A small image classifier, trained from scratch: activation silu.
Rows from block 3 of a small image classifier, named by matrix and row number. Rows with one number belong to one channel. Each number is 500 + 25 x the weight over its row's rms, rounded and kept within 0 to 999. All counts start at 0. Numbers have three digits each. After the name is the row's rms in percent of the matrix's.
After each channel's rows are labels from the 100 images, of 14976, where the channel reaches its highest value: "top examples" is what is common among them; "peak at" is the part of the image that holds the peak. Only what is clearly more common there than usual is listed. The data: drawings of small networks of dots and links.
# convs0: first 3x3 conv (model.blocks.3.convs.0.weight, 160x160x3x3, each kernel summed), inputs 0-159
# convs1: second 3x3 conv (model.blocks.3.convs.1.weight, 160x160x3x3, transposed, each kernel summed), outputs 0-159

convs0.149 088:517492498492499520485509458485509534463479447484489494538507488495484476521468459466466537512442508504480516504488488496457500538475439536477491507468509525500492505492526475480465537491483435538494503511476467513490452470509535480510507479518514502494493455477502517519495494529492482516523493471489472475465467494529490479516524494505484499475524499505449461462500513527462477508498473446482511517500538470484500502520426464533470505525496509477463499445489485514484491503461486
convs1.149 101:532456457493482458467485440512519494479499497469460482459490531488484502500475526487507491476456475535512504464498513465489501500498474486464485521487489489500445493485451469477528513499471490449517505499516467479538496495453500471484472474525504489488497546500534512482505487476491491523520522493527445433477502519491470468461470481505474473502463512469528525497469502506468519486476458486492546506490469524492496526500495508512513490484464514482473488475483489460504490450443472
top examples: nine dots
peak at: top right

convs0.143 106:500444549504535494511439483475511496515464473513485512539521488480456495540492475512513500545487486480488490487510517508492456454487491498488460507487483479505484532478482519529515515429515473476522483474477498523507508514512423509502448490489512504480466471452501529461528523498463484495504533518502512510496471507472469493517476496548480516509516488482498475482526473515521481493509519479482498507495486496473488499490499454519478545522486411501450497464495482501487506505478453
convs1.143 122:530501525500522471508514506456507460489522456507517487498509490510522526511540487504465491531514479543463515541501479506499490496552506452532473482530484499505510516527516498537542505502484512499517502544505509514491486485503559475525523449468483495520541469488481494475467495517511507448463520500478488558504486519506527508504498494528535563514440493483494456517465482488506518536524526492504465534495512475523482498472473508551469496473525571505521518502470509531487517510464494
top examples: nine dots; complete
peak at: top right

convs0.136 094:506515466461500522494491494514455493498508498495469472486451452495467493479458481459496461507505511487497508462533503486555535501465451492483466473457475485498495481491473488489465521491454501505470498501492508470489491471465491512484477526477475462517505521469439479480498520440507493520517513463491504469474462477545495479458465491464490482461496496510488471478533486514486511490452478460492455507490511467514485472486518501529498474491501484470493475435496483475489446471499501
convs1.136 084:540514497479469488504416465491467508478481526457437519488460473509502492492491526476498533489504502487510460466503502501506486492505468517484526513515526471507465515487459501488525490516461506482516489553501445475535440494493536479515506517474496496495514507507533519526509509502454480538506544543506478469499493546517488492515536501524524499514524491487492555497507514537497457526476487462517486513459515494515474473509512488443503490496516530509505480488493434501491496507460459
top examples: nine dots
peak at: top centre

convs0.113 109:475513482454503471500454512501484520520484501482438522505497513452486513504520484453516522523480477519513497498479473493478525465482467487425536508512491500491499526487512478495478542487472544519536511502531494467486466492465416448491483509508517515492442504490492483517517511491514502521544491470482464497445469504474528471527464443524495526490499483477494532478518515523466485478448506473504518481478474493489543522517508497501473501481484487510515463515509481469518504467500513
convs1.113 094:496503456508503462495470525450501487496525451488530486515525531485565540475517471520487492510540483533496493475499507524524513514539494511517482499499536470534560454509500511498483480511500550510506501491507488502493483493511490487507480475482475524477490513476500519512488466512489502503467542505538514504434514517487513529475513481518502478531479482491532483518509555435526549522527503528502544498513530506518482533488541465466563502504520550538478516475491487528487505537505526
top examples: nine dots; complete
peak at: centre

convs0.140 122:503485474472506478495508515498478542501538497527514504503494494490468474492494495482476493505501449482523496476530504489544480483514482451504563518538498504500488493526485516501527499457488510494441524456557510502471506488510482485519449511510493522511518553539493489468514488497500526520526485507478498486514477492551464518520491518507469484496549464477569537488529545492482492485487502514524497498509452513479489534494531566545535507519483500478531507457510529487532494486551534
convs1.140 116:501480543535490490528533540453522507527515485530514504512503484521505521492534494509519498504488508550492516542505490524509486486515535491554485500563505543525515533548525530525544485495514556499506480535511502531483484503530502476532549491470516508493518518506494515502527477525525521500485523449525515527498504489538519527497511505525548525525503506512489458512524532449537525541523505472520508488493524493547512464470514493464477471485502512524514484542533502525453508534518543
top examples: complete; nine dots
peak at: middle left; centre

convs0.75 105:478533495516473476469445501504463484505458500504475462544494479522461476510485487487516494465462510498524499506530465528456520474490458499479507516485496514481483534503492491465485531492492457501479531477464540486517498490451553473453496527492466493497499547500500465480524527472501504474547478477469507466528494501514511517503479491517488519443552496494528518473485515514488462461484501475525439509503491475494501529494487518497456471489485458508527459518455448491489511475499504
convs1.75 112:510503476499515480511472459506497473509486486507479469514454483507453513525468497480504471506506457484498463564509508497474489522507486490515521475482483488483463512512425488533516507483493465494483493516477520518551517470494479517476534500497479466496528511498514519512489516452492463476460541513489483477491512509485476471521446514491486493475465496489513540489495438485478497510439518460513495501485486487471497507475457492522487491496487493461474495477475456459485491450466419
top examples: nine dots; complete
peak at: top centre

convs0.27 087:527549480478519532509481452500429508489488549529503490475495489502475524494493472491483493477488486495493506478580490475531544514502521519517502498509453489477478502519509540503527508501473495504486500461475532451500490496460532538498503506485488492554535548510481525477492501485440505546561510493475522492523502482523552488496484518500488443478469491479500460497518491480456478496490485514499483487526487455495469475500509533546493541539492487496519512500490485489491483489529530
convs1.27 083:514454551457500491482424535490518513468503494473532499489480507528520473486508515504517477488482476490493517470496489509511479445485478461502532466523468446458506551514473473515497471544471499509480503496503462448519503536493503473525508523532515493490497488517498501522550494500477467496512445505500478472487515471484453503495477480462457485504531477518435486485509491527456536503490464514482476512495467459510529477478502522477481479497507511488485452527517517514470468498498493
top examples: complete
peak at: bottom left